Rows from block 6 of a small CTC audio transcriber, named by matrix and row number. Rows with one number belong to one channel. Each number is 128 + 24 x the weight over its row's rms, rounded and kept within 0 to 255. All counts start at 0. Numbers have three digits each. After the name is the row's rms in percent of the matrix's.
After each channel's rows are labels from the 100 clips, of 14976, where the channel reaches its highest value: "strongest on" is what is common among them; "peak on" is the class under the peak. Only what is clearly more common there than usual is listed. The data: short made-up English sentences, spoken by a formant synthesiser in many voices. In brackets: how many of the 100.
# convs0: first width-7 conv (model.blocks.6.convs.0.weight, 432x288x7, each kernel summed), inputs 144-287
# convs1: second width-7 conv (model.blocks.6.convs.1.weight, 432x432x7, transposed, each kernel summed), outputs 108-215

convs0.258 099:135166135124173128133136138147094140098127096128114127132140148104093133093113125086128093144071140137117142176118127106130128105151141087122140110101136160098142069124124082137154132113113085109155128134116157094141117150086146153142149151110148137134137105143078120136116131117141159149149178140148064121088146112078133113127111129113104089098122120092148061119125064124164097101147129107167124116093134139137146135145091165068105
convs1.258 094:102083085080130166129127136146153138149116136157095159170128141113110136136120163103158123130158095121138101097138136131102150127103134134163141154125127157102128125142132113121147125101066131127109094143104122123140205117110138125126121119104149091127164112129141098104137167134109162146117114156177137106121101151109152113
strongest on: /ɝ/ (99); /ɛ/ (98); /ð/ (94); /f/ (93)
peak on: /ɝ/ (96)

convs0.354 098:093141142141113112155107128122135113139116126101117131148150141114095108133080093097117124124122102113129133128149137151110066115060116057104126135122147140168156151134141125135145140130153118148139114166196139106154104129114161149152083148118149146122098121108093097122135107122115112084113108139158139147138139117146070096132100139120155129095170121142141087153164126121122156114163127125131086139132148097133146101092115082129126
convs1.354 101:155134094145084122106116121134113090156125134123142133091108143123169162118163123130104164105144129083151102096137115181116152138090133141142128129106114096124149124128159128104131124102158119095095131085128106165130088136101095160110132114112145142147154121136117120107094118087114153113148096135127156105131160109104160126
strongest on: /k/ (97); /d/ (96); /l/ (96); /oʊ/ (90)
peak on: /oʊ/ (88)

convs0.212 098:114160158151127084164123107163138060150153152115153129140151096102096099118094133125185134131124098156129130141132137189163109118121164112118138130165127087147145119148094103111107164135148095142148116157156130095122122153105091129127111115154114124104136099120119086106136101139121140143140131076148139140161146133130126129095135148117160113093151124156114101151059124094113177111099165082081088090140124128125134120123117152132101
convs1.212 100:168058102129141118169139129116123077098093107116140072150097119133148124085121107130135148115116137117138108109114132155164160134131143132117099093124124068146132123132160140084146075130088150130120130124142113103110099068118105118132133064134139142089124095111158135126095112117109154104075128073144122137102126107158133125
strongest on: sentence kind: statement (96); /s/ (78); /h/ (78); /ɔ/ (73)
peak on: /ɔ/ (72)

convs0.260 102:118130094113083126115088175102113115130109156121113083093123165127081127091127146121137154128129091119123157123117139109062130143132123097140142100102120137095152118129103122125133127151093130116128120084124132109144125147072085135118106138140137139120132141114102098114145134091108118107114107135126113109144120088148101093124146111150153126134121081115116159097124129122149152091137109126114128167127153165151088160151073176082075
convs1.260 101:100137123121169145120120141131111163108174133136118157125124151146088086086147139103107108155069141139090119127083129187151104082144151176073112128108137117077079099094149141150119114144139133180136125090138155120171146160169151111107152134129119118130174092145133133109143066112112144114093169117134117147144126133136171160
strongest on: /k/ (99); /s/ (94); /aɪ/ (91); "likes" (89)
peak on: /k/ (87)

convs0.341 099:089104108161093142160144116159171126103093107107116113100099107132118114125114133123155137158125105131086125128149147162120130083090100109154171104119087072134146105117122126135113093109114113182110147144103105161121169112119112111161132126159103150153141145153088125130120156136119175117139153122109169148113141125148131169143114092149156088141110147154105114129169112139096159112154101089119118084180125153122125072111124129142132
convs1.341 098:169112154125093097152105113113142076111148112146104131118131136154152156107109112140132105098114150133124160086126195118132115144092181143127138070098151126124116182154144177118143101132149123097157082148156128103146135091096096144116165132133121156061147104095144120084157145145131117150159150131144136166169124169102122125
strongest on: "picture" (99); /tʃ/ (99); /p/ (99); /k/ (99)
peak on: /tʃ/ (83)

convs0.244 102:145092152141134118113142103096176091132168121120118125144148117165129115136046117141121088104142151135144129151093124135136125109124056098148195105146134112132162138123115152151099177121132125127150169124152142139119130099147086122126097109106099100161168135123134124158129144126124145182152108109099151121083082104151150154134119179099122163143129141108110150102146141155182097087110118092127106153159145158166068140082109128153092
convs1.244 106:127124152113160132152112149130159114137067154099119132095168173165135155123137138086123156075094147134160104147093155115077158142139131128086148090126100105159102151122151144125115128152128125139141110143150117103107142171122132094108155089111106078164142093140108097185126122156167180146108108143087152082140119112117113188
strongest on: /z/ (86); /w/ (80); "where" (74); sentence kind: question (74)
peak on: /ɛ/ (72)

convs0.9 097:096142130140155079125156133134106086124132122092134082093119155088091132130142105115093125116164097138112164038144124119133112155073126122142151104113128156184118111093100166115139105124158134146136166095145139143142086112090152149120140132130100086122137084129104129119141169133113160106132141095124142102138147139158123117178149137092174116109138137119091106110074116165142121122159143157074092121181146168130148114159098207123185
convs1.9 101:119137128109119099095166091152140086143131128152160097132126117122136141144118125130099142113120113107148116092105108106127131166069112114168134098104081059143150107171091134135130144099144110106074101108146138144114127131166104120091079126117142102147117114094116125121152096126148161119092141097132066089101162084082126147
strongest on: /l/ (92); /u/ (70); "school" (53); "holds" (30)
peak on: /u/ (53); /d/ (43)

convs0.257 102:104133112085126126117133073134132130127114105132150144121114085123117066140103141069131109119071162162131162163103159138102152086132107097110144106119123077079102163130105125109139107153133119141122130117103083152130120072153137114155179089108147107113128112159145161100079140122070117115110126107122135145124142129089144115112115107106123141120114117101126140116148127162143095112120137133144087122141114124082137158166114107111143
convs1.257 100:112083188145109143139096148103115167104129131077114142121086108134122083123094153099156111078113131141142117138144173128107156133127088074157127106127135148060145089101101149075128177118129088154139100141100070127157110139154152111096112140125158100087136134100116116166143174128152117104121089152133164155153152121142138111
strongest on: /ɝ/ (100); /ɪ/ (97); /v/ (95); "river" (92)
peak on: /v/ (95)

convs0.224 102:108152134140127125160124112089128148107122082134111124136128118115131159084110113066158136141085158161050151123122110157132125057151111100129153117140142143083151119150123088128141137139137133142135152131107133127156090127148127110144120109163109150122122118180153148061096137102099100112113144177101133104105147088100133128147127174166157119138125125092144092125120157125117129160126125125131127136156143132144117143114121167084115
convs1.224 099:098153183125117096144127197146157133117108146108157142152135140084135154140125107098133138169149107117111083160148106133153127153125136179107129122152115081120112132095137142141123138120125094149147142121137134142148161094149146134101138137154133125124140126092112153173135131161137071176163149112127094128111162141130106111
strongest on: /p/ (98); /ɑ/ (94); /d/ (93); "dropped" (81)
peak on: /p/ (80)

convs0.19 103:119109147152121108111113133119139141145067128081158126131121097087141126169115117118099109147126091181090158128147128127147118101122125141108147107130115090099122145123110119133130123110148124131156112095102138135060164127084126107157160168125117126062107120137125144142129095141080146140124146088141124123109128173128117145153125132077113098125133090136129112107154159115113159136130151138127152109118128167122133094129105105125119
convs1.19 104:146134143138111124101166109115109129153150110103098145152155134100168137111136124103155105140165123129135098124123142109132163160127116132131133090143106151102125102164176123121140119101145116071083111135129116108126114136110121115109084173132129153136114089101113124153152135172136127100122108129167106140181092143153127093
strongest on: /ɪ/ (100); /h/ (99); /l/ (98); "hill" (97)
peak on: /ɪ/ (100)

convs0.338 096:128158120092169131159145130098101131118156124120094118103084136128120173163136104134154074099089097125139159142138160091113119148153142077119141089113160116055114160133098104158157103144110116120096169154126111138135118127100127172147143112100150112125137162096114112121106084069091133115101098112129133110050162144118124119120100153115134132120157124144120090125156145108137113104108140132122131107152102139110101105142133107104079
convs1.338 104:146099149105139126175073104123098173147132115073116132109138119075117124085122107138144075067141126118137127135087090135108115132091136126179143157143139168098104052123087137138150147129148084132106114106107164098171146148115160144113118120124136111088128100140140122145125154091110127125146129117120132139158113097098141088
strongest on: /ə/ (100); /tʃ/ (70); "kitchen" (67); "station" (33)
peak on: /ə/ (100)

convs0.415 100:107132114159159107128125141122116123092164156106118123130083097167140154122134106148124090098139086121117166143131118140157124081116077099075126092081127116124135122113106114162182153140120146148133095133069121141082132153044131140097148155132154135156137131156146163095087125159119122130107106158119138117135089126118134146136152127110103123109132096150108111079121137109118145119108119101135114171168134135142122078134138161141120
convs1.415 103:112115132137102135101114154151151059125078139108142145139121170087176135134139144091099144100167143106121141116122120140102121099105100153113128126131117099126156098130155129129138139164103082096103113111138129143116116123051095105123101140156094159125113143147122116094132079139106197160085127131124131120139159139137138082
strongest on: /ɪ/ (100); "is" (99); /z/ (99); number of words: 5 (66)
peak on: /ɪ/ (34)

convs0.117 103:132108148122146108094112112134134152161160140076123152127101102160156138095078041099112113120115154085116136153156130137138127100104147081089149100142099072125143153096109135177127114159136127190143106113130141152111095156185113112134153129103111120166163161108101123131111150126124168114125137107147148124112089114126183152118095132074141150131126124187100112152150104170141131127124151146124112145147086119152124072097132097135115
convs1.117 103:121115112120119148125096090166130114100122100167067108141109112133101123135117132096092155093151084117146157172092167147067154126125137155115137138078169160085142133153120160067131130075147129129160108125161135159120069142115174088107130133119133102124149142128135089161112138163131189137100129089140135107136117135093137144
strongest on: /ɪ/ (99); /b/ (96); /dʒ/ (94); "bridge" (92)
peak on: /ɪ/ (92)

convs0.393 099:148180167113171127141136139124133146128114169162133126124113124139114164112113127115085152122119119127118144134128145181155156155128132116105140127149119144137153125098158161109103124117139108112128149034124131148090091176125158141107172152112110123102108116099129110159118130123140141109139105125114127100102134105184146147127088101147105121117123106120113147137095101095145118134105127126053103128132130136125110122150137169130150
convs1.393 103:111094105114136123108082112120150145100153075126105122116110151116130156129175178104173101132144179122128146125127155092124168152100144168084083123120099133145103155103129113164125140125108166147158169169148124137173122085115104124130100146105135131109148112118133110140113143120125102113161125149160157127118143145109145143
strongest on: /v/ (78); /dʒ/ (64); "village" (59); "painted" (30)
peak on: /ɪ/ (58); /t/ (30)

convs0.166 087:132137162108159127134120131124120115091141098097120143115130135152114118090104080078110091150099151116122207154140155112157140100093170126134135076160110146112119105152110123128106139110115098141137116152147121130145147129126122116142122148108137111149134135145121126140098122129097151152124152164164112162101126147120146089140166129135161111055124077146093117117097159132134174137097127071116086122138107134098147129127133143114097
convs1.166 104:083138088132117097127153103084170096113123123113141130143124118133109089117172089120117107122162112121112137158151143135143153113147094089111166080159105149121091150146169109131139123174121110093155117105117159105121130161105071093139097141140099134153128108138134112082124154147118159135139054132149112133137118172144143154
strongest on: /p/ (94); /ʌ/ (48); "cup" (42); "lamp" (34)
peak on: /m/ (32); /ʌ/ (28)

convs0.15 092:135069079124155143131099132146129179146146125110092149100124111131106153113149113140127128117162142110145120166144136137129140085145114116162107116102108119118126086142072118138126122149103092112093144157094146118124165157117135136096148141143147086128105112120160157101163108122100080181179128122108088177096128111099096144160135124137100138124122147114141200080122152108131103095119107097123149088124126134116113156116077156157060
convs1.15 101:109131146113142118150105179140096154123177131097095127152109173108105105144165107059115134098137141148073131135082119135098178125122096117077149126121131115153117134080067126136140132187129116128128103138135135117123138161114124107136154125154111156113146118147123077150144133173153102151129139130123094110101128104164110143
strongest on: /p/ (75); /tʃ/ (45); "picture" (36); "under" (30)
peak on: /ɝ/ (49)

convs0.68 106:125075126162162093151147143134100101122138107088088139168134138133126139127130096117148112124110087150141107100143130082172101103114111146107126109120095154144158113092144125134135132093134111127120142065108167108107127148095166167158134135144135092175144122103096096154096129178135140137135156108104106119142105143120139105138150122077127137114144157141148103114125094158138073131164147139124155110123141129152121072138111128157115
convs1.68 115:121111116114105113150127125109122116137130126160131132127140151071104096154120112134104153149134137121143156079149117125098106119135123111167103126135117146142130085149132112084113140157112127116123109088106114113132044109150113113062082135157160119146143156132147086115146123081094140121101087155141137125107148138133108077
strongest on: /l/ (92); /eɪ/ (91); /s/ (91); /ɝ/ (90)
peak on: /eɪ/ (87)

convs0.308 095:126103103136123137126139127147140123131112120081104142167070122126128147095117121111136131094148144173116137112129141141167120099110129113063099126156088116109146166143151113116111128145090169160094138122128112154112142135120082086154134142096094169122139111136115106111132132158123125145128147122124139176157091133182127111129145128119121124113136118168129123152111115161094143157100133101143135191123119127158133112105111125125106
convs1.308 103:138154146129153131169134119103144115127114150103123123136046127114135113128105118110131135101152103166151100140179142117118108133135068128086097082096093112146114101144140131058152154116143141126071110092106138079129103106118145076109103134156127145099152123121133137126155086125149136120117077119103157102151098108105120122
strongest on: /ɪ/ (96); /ɝ/ (94); /v/ (88); "river" (74)
peak on: /ɪ/ (71)

convs0.47 102:080097159180134114078120136102126102144126146106140118113127145110124101123106116142086113116153094177105131089164090140180137146129141114087176104147112129076168143148150157132098180105159178121089144127136136144144160096087136099110163120154087160116147096116138171102099114121073152139118150114134148083120112107121103110110139157155142158103147103117125130102130130100145137143131117152130146119130169148162089133149133141130136
convs1.47 098:153098119128122119118155137126131143111125164161161104116173116116149149149101110139166138153158120051134114110158116087142155140101107129169133085130120156110113122130155131120173162110149133132108115145120127100141142090074104090129132074140098141118141124079097132141150120154118137146145125140146126124114134113108119138
strongest on: /l/ (100); /u/ (99); "school" (98); /k/ (98)
peak on: /u/ (99)

convs0.407 101:140125110111126080128101171135098105127124127128111108081109119111110119112126131127139131114137131131166122129144115127155138067116128129140124102147083129111155118070096095148132113119077112153072114065133133101145129123070112150113122118140113144076082113110082101151129115111091129128142099116126111113127115112155142069111114114115121131141107172152134091129116168078159138114109120170081130130058127155147121118143085133097115
convs1.407 109:140110105128156158073145137162126156139139087098106145125179123121125155095097107101144106106092107139134108082133104123137074143106132165097125118132107066095110086103103120131096122116132080143152166123163149093143106153125114106092100159092146128123160130091103136118132125114119080122068135121115135116095158141159139141
strongest on: /ɪ/ (100); /h/ (94); "hid" (50); "his" (50)
peak on: /ɪ/ (100)

convs0.85 102:126134127122145125128181103149124131135154152086132130079089105104125148118083100104086113126106119107138115130134124155133122109108128095083179150173141105080088162149111125097127146123134160151136150105102130137092108124144119134146173090102093130114153176126100088131127134153130143142121151126117154149124058134127157129139071097116119106120123112132154149120107093123151085127079119149089122110083121119145114103125121088106125
convs1.85 095:160141137124121137108074085123099147133103168117123125124081092175142134134051122118125139097132120087141089118087149097100098110151103097108168146137135144112125050133129155091151159129130073125159100112114150094136088123146133118115084114108112111103122080111162105085145126138116130117069115054100176117127167135110123145
strongest on: /v/ (100); /ɛ/ (100); number of words: 5 (93); "very" (90)
peak on: /i/ (100)

convs0.334 101:130143123119093133151164131111117143137126115112123157136115112102086111119091151111099132140098148115080125072120132111109124111158150100110127123147167143115165146145129151117182123114114136097093106145153103127093106089112122155150118134138077120159157089133109091086136152136171089140161165112087094144151164124154112101101151139140123119157125137136125139113154146118126109111135137075148138094172086075141117158136119120149157
convs1.334 101:103093102162149153136118135092121127164164095172090148164126134146123123092163111093102136152131148154117076150120097116119108128126135153179114115152131127141143145081103114129123121134074126104103112117079097140163113124145095117129121145121105118138126110163150091115090163109091118137127123158167120107113090106106093067
strongest on: /ə/ (88); /v/ (82); /b/ (81); /ʌ/ (75)
peak on: /ʌ/ (71)

convs0.175 093:144098159110156110173098118157113122104174108116171096099156178185170073125099129125112140136122102160148094130149110107129126166151075154109134108132122104111135116138063148154133168128118116086133097147115106133150135129133142134117109159115132106160127109132161113109111108127107134149114117133116089126140084114140146158172110128139105115125146112121107111120124114167153125145109096087113070113126099139105134128108126111150134
convs1.175 090:135113171099134090113174102135160127136149149117166102117124093109167094117091102163102102163123140122124136146102085135138122130083129135135162124099093108101134146125099144107110104121146102113140097155132123155089115140137156096145101134151139182097111143142120151145128088108167129107148105140145129151128124109095154124
strongest on: /ə/ (99); /p/ (63); "apple" (52); "market" (45)
peak on: /p/ (52); /k/ (45)

convs0.95 099:135130132157142098100089108144133156114131144099132122137178146107169145105108130093113131082173110116118124106116144145111126162144087092113127117143062145145130165140101136139121130167130099139114093145138113152194120157135149147132103129134127163140131142111152090084122141123134118131151164149103144148100117097124146123154126118170160099131149094139127104124095109098157134131127097136100099101125100163154148108122102099125085
convs1.95 095:113143163118120137150143091127149157112120104105164092073156165137119120156059109133096176185154161140165135108115143122136154121152151133110141109120150174105143135106137144131133135129110136109141147146137135139111144078155172125177126101143143165099128114144130156144104141110146112120140138102142125126167116157102148147
strongest on: /ə/ (92); /ɑ/ (89); /k/ (87); /m/ (77)
peak on: /k/ (73)

convs0.127 101:101138168145129139124136060126155099124127128121133121137101141141165113154065108101149161135127136091151099151091125155125117130124148061103144094153102088123127164118079137095126122149150127139078091136137109155167147108145131130098125080117135149140121143130098098138117119142084137124163108125087139115151100155143131161106143130135144122116132078113103137110135173141103126124114090127070073134140112128114098099087094107179088
convs1.127 098:125114114119128124147162100133112147129124138082118128128144099135113126117105164139119151146102137109156080144121144108115169120133141109157127083114060144072100128145129159107148120127155146123153134150132079138120128150082178145173130101150133119099141167157109121133118106193117142044169083096143147153133122112143134111
strongest on: "bridge" (100); /dʒ/ (100); /b/ (100); /ɪ/ (100)
peak on: /ɪ/ (96)

convs0.222 100:113078151108141130087150124116111119188121175095129118084126142133146109115081083110075116127138113150114136068135151120181139135125074130105151079135108119097141159138104156132140137135132176105108111107089113129121141080130145128166132120115085074114169116115170175125091101104124150120147138076078130120136148148120138162169122127128135136115152120138149134106121126153126061116142161126140079128141157165120075136163142106105154
convs1.222 100:156130164131128123157102150104109153079131110170156115116144118152143130120102137151100122139098120098115134143108122106132114127139151119120100142101114085121113138135114134082135171110123130164146095127097086121098141102090136172112142106125125151132128113124113109150121055106143142123101122141140129135144172109106125129
strongest on: /v/ (73); "river" (54); /j/ (37); "beyond" (33)
peak on: /v/ (63); /ɑ/ (31)

convs0.181 105:133123158130142104135147107147095070139102124112123177158112136140117158117115075127105123123134113156115134136162079137164102123132092110091145110139092131137139126144138075123124124134121158163106134154144113141133069127118104126150114118116092112120168113081066091130132123132142154136097144143156171119162064147148108130129099155071133140071129118168124106139090109084107170131107146146072140129174125124191098079099125129142093
convs1.181 100:117133162118122113135126121139130066127113107147094070177098129144144101129153105131134193132096094157136138140148137137103118119166088118153100122138140115107171112126151144134101114100152144117120134144131098125169081143168100115149119112074122084110144115168144069128104118090101203116124105085135118145110152118116126107
strongest on: /k/ (83); /ŋ/ (79); "king" (75)
peak on: /ŋ/ (66)

convs0.13 097:125146127150116135091102102129183127114115143144106132137104132129118116110131137120137142146134143095104150147150084089108110120105094094150135133119088073066196121101153078111150141139119135171101173163121108166116107117114075104109106104081102145171090130163126103116119143083112110137115156116114140136107123125144096120107127145130096103140132105176126131124134136118167106124156109169109141176114154124106102146108122137127128
convs1.13 109:136105108100156132082123075156107120132136147120090122115086099129082152095118154113135083089125079110101088157111133095103105146101113095129149119060117150124117155138095094090148091101154079062181130114116089117147139145081126146133133138090146151123141117103102113123180154132111143117150126147089168103135136152111156158
strongest on: /ɪ/ (99); /f/ (89); /ʃ/ (88); "fish" (87)
peak on: /ɪ/ (74)

convs0.213 097:096106099145119082132130092139120139167122104101123148156156116128155142147138107121115094126165150144125121072144113156128104146072078178115121149106140135177139157151098136086127132147144156149116140128100124139125102123129118184139123173087087098121134098129111088112118147076126105122114124143137149132147103145177104117089161154137109077107128126159132118119120139111123121130160111125157139135146136134120113131071120150159124
convs1.213 094:088113106131123097113162101138122104092094151179109095162113095168133132101120110110125148127116122120107121154119131133098109124110142169175139188148135120124140158128126126091089124144142146098142109128131113103131125124157110140119122107159107097133127154140158115126082110121132113086135109164121066109103121099099116136
strongest on: /z/ (100); /d/ (100); /i/ (100); /n/ (100)
peak on: /d/ (63); /i/ (37)

convs0.323 098:121147129125152111115103139144143070116148127129170122172122135112178113087080097149095144152135111127115101123093111122155142171102114113096148133109095122130100117122085138139120127108177118104075143075129131113109060126075138123105131099148108155141109072098154115136125127125121123115168104098147132067131110177131107106141120169141123122130136149113093123112100072090121142140164134114084072123104178141130089141133141156111116
convs1.323 102:166138194122132124146127075146162147121132139113106101128116132151118148165114148141119108163119158152129122150127138071137184167119153151128127119124101111113157123069137141105094147084124168140111116172150101140106083107108156112149089133124132084121085125147138124151098112116102153149108091119114170159116127110094161147
strongest on: /ə/ (91); /u/ (77); "usual" (74); /ʒ/ (74)
peak on: /u/ (68)

convs0.256 106:134133138153106156132128105131153130138160161087125129083077157149114166112139143148161122100122153125122108143153098149149092127076143136093117086119097114156108154124122109127123173081107097096149115139126119119083099164143115106138085098138144108124160116111151140127117140179113112167126124104119139160111108137108112128111132134083143125130108125081128166129141136101100115115101086116123068158122115129116137090111112096135104
convs1.256 105:097104176099139119163109174141134103110132125111151092113152171116108094138135103099125160118106134124131101111105133124099119162124123121130126129084128118131135090139105159162136144114108129131114141121117181140138127101095156087161112122144146134123101151145073122148146102157109115113158101117135112146130136080138110120
strongest on: /p/ (99); /æ/ (99); "path" (98); /θ/ (98)
peak on: /æ/ (98)

convs0.278 093:128120118136175159104156157139094141133140113114133134121099158151142163126110098145109055146147093130109146123112123117118128141111117071143140098131117136114119137141091131168155155111114120123089127111071130106123055125101127121153117086114121128125169133136135134141114133136117122130122146138136119160146076091134088155130117129138080117116100124115104123054103103158178082095086133117117113168140156121158133120067137148101096
convs1.278 089:112128145095179120123133136136149154134118157119092146083129149147118141109112135114149115148125160132129100112114136121153138114155103143109142132130141134148149124083120132148081135100129163129126073140142106102123166132150156125097125148138105095147132098140129072146154135105163174164159160121064143140142106111122101159
strongest on: sentence kind: statement (95); "is" (35)
peak on: /oʊ/ (36)

convs0.252 102:078120145133107135130107135152149133129094089165158130132125139142177163067094140105148109149127142151135130155139148142148116128094104110117101057147133094056124120149109100088095113104095136122153145145125100110116136108098097121152160130173149140085128121137113166083090109113117115115138126145120137148151120096087116146093127099121140079074160126141161096086139135116125122159113118100151100138159126101132131115070111135152128
convs1.252 097:170131154138124128149173138148135116148123112106145136179094105127109133143174135137127143130109101128120119121123143136118109152136139090134126131140075131139105118144103158116133124119117093122125130117147145124140175140130099120134134147169175121087143113100136127139104136116124140080116135127102126143164091141137118150
strongest on: "picture" (100); /tʃ/ (100); /p/ (100); /k/ (100)
peak on: /tʃ/ (97)

convs0.143 097:114137109123147139142134151118112090093160111114143142104143149135122095096061130136117136146096129111175132123083101108144156130159169122125152145169124162103182132106133114118181148094119140115156122142132115155124146130140100102150170130139115117132174106074117076134103143113119148122145140120137122155154137108125112093067103106158126155105117107143121086147147173154127149094139130117116117090086149117139120136163122115158134
convs1.143 103:144113113142151163091116123136141166141121142151154116094155115140092108103092126150159116126144130132114097145129118068101152132116120109110117089120144049182109136124139122160182110120127156120104181142139140131093046151130086115132128130090154112174134122114151104129157135111068123148127129086129117084118096106126126146
strongest on: /ə/ (99); /g/ (50); "again" (41); "above" (34)
peak on: /ə/ (70)

convs0.46 091:122137090141130128121129119172127094134087161113163149141125143115134166129102132145156102098147096134152121069118151139141149166135154129095129111119128115129132100141148153149140093107111135161159153088097133122163158130083131127118076136145094128130137136162132137123108123143104108125163151128096118180160066105114072142150185099121121134100120145154130101140089133105131116112082123169114112123152133119135114117108120134166087
convs1.46 096:117088134105154145116103145149121161114136152157178114111131119152113131120092125122160137152091129102160104140128158149113135091138109160126104125103130094120133139126103179077129144114097134159113141137098134093116082062145153093112073120143150120143176146163121081113152147138117137122160083078078152124139138114137104131
strongest on: sentence kind: statement (95); /i/ (87); /k/ (83); "key" (77)
peak on: /i/ (77)

convs0.324 097:134148146084126135123135133110131142111115155107089123099103079113112143159136128150099151141079120145101134128141103143153114091124140098117210096149118091145127164117110121079110157138130143138153111116160126097106127105145069119119165096117138149146096138118114127132129119187082119180101077129146161163088107138128169126156151122139129116132071124120150145110124114150126146145105126163094111126123091161133152118142123095113126
convs1.324 092:137118098124068141120160124122128141137133113061159122109135164155125201155144149067122138127157157112116109134128117125092133150117107131111088125104135155145112106120114144102148148150120133106137144169122151117115082077111093130144121074113100140100123144115109107108117117140123108138116112133145109090137150139144144160
strongest on: /z/ (100); /ɪ/ (97); /h/ (93); "his" (91)
peak on: /z/ (89)

convs0.413 094:171131133164097115180135187098107091113146101151087113136101111136097144134054141139163115141124152135197080132102112128163120111148124141088167091139060140111159132092131070182133137099113162138145127132158093128125152154139106079146097116133117120125153112125115127143117124155153106127124109135113154142126100145117142146085115139138127191108117125111123137117132127082138123106135135116087119140114141140149141103161096154131113
convs1.413 099:119143143141119142087130147139154120131123099104152149088152154126091136147111110158166134120113113135141063112129146089121141145144114111060128084189115103161100126170126139111107137103155117086107169106127112121096056105111119134132128161080113133170125121135132110143130130118158159187140094111116136120106111136133108115
strongest on: sentence kind: statement (95); /ɑ/ (59); /j/ (49); "beyond" (44)
peak on: /ɪ/ (32)

convs0.241 082:107113067136143114146120101113134113135138105104105125080112098100124119115128115150130135138142108083125134137139076119132126158151075134154126131126131094093156126089140165109128107108104123094150150166118131130171110128147088081087110124121132122136133128129087125109157135117155135173098163134135117126108163089143116161143097115102125099129114138130115141109121069143133095129124129150081149157128147156133089117137134175100138
convs1.241 092:092110102158090132128147145127090143151163140159128136107093148166130143125121152169143112071125129141126150147106148130119088114117184144131142137075143144125145149085098119117135162133130113088169100088087103116137154113129102101050133085100145122096170130128113097110157103090146130101137141102106149098118131124132141161
strongest on: sentence kind: statement (100); "she" (98); /ʃ/ (98); /i/ (98)
peak on: /i/ (96)

convs0.91 095:135169145147122131122130129119092131121141142099124110133171190152143135130162110106114162121126147141107176157128125080144107148150127141095134103090162163105128131108144092128106118130148099101129122118120098173188153152099129082135084139094130162148129147150140113110107117120095156109149150175105086124106150141094124142148161139143116123149132093144133117146091123117135134127115099104134158132158132103142161144137111117133096
convs1.91 100:150141124110122127144097109150149117137135128127149120121117084076146148086122127112124072110164112127142119102116108127134133109083095123146103129147152119136134119116141139095136153129094130131125123118149123091155151142128145085103094109133182118099167118136075102111131124117093067154166083113120120118106147155135098124
strongest on: /p/ (100); /ʌ/ (69); "cup" (59); "shop" (35)
peak on: /p/ (100)

convs0.40 108:137103156118109111090148138129113127153167141115116158086123138142157096086127094124080107109122126110158109115132112133166133145070109160107112163128127168139153124143140122109128141088105143160144140111119105106142091118156144180118129143135076147139167053102139136161103132077172149144140123135126143085126145122124148124157098151154150144106195141090153107157149104118103134140124142120168095124141095143112112114090138118101155
convs1.40 103:103138090117139117124129094145131126106111117189148131137110094165148128121114115141155141133077105111144142120103121167160109089125145124136149143128146119113124114161129172138152124130096112150162130125122145052111128090165113144118153093096096100089103104139144120137110091086128152081143115125149122105111155130110117122
strongest on: /ɪ/ (93); /n/ (90); "thin" (81); /θ/ (81)
peak on: /ɪ/ (81)

convs0.286 105:169108121146100136112084141139145119131161158081068066147095168125124146119077155109142120107116150159135094136115084097132126131118101136127178144137138132137149143148122119090122179156134149066157141150134110166093124108109113139142122131135096147103154138156152141154143132148123092168162120133098129109152135125116069105117106153176135132126160126099110086120143131138098127131119114158133110164133097116120130139132133194116130
convs1.286 108:131149147096154143148107137140089179158127156079118107132132110143125106095099130127138104106095135105114110157112129146123133132115174123100104136129119166102095116176105145173118140148172151151110114116143134108176152138119172123164148085110130105137158161166115115116109133129071149071121137151165142132141123093101147132
strongest on: /ə/ (99); /u/ (95); "usual" (93); /ʒ/ (93)
peak on: /u/ (92)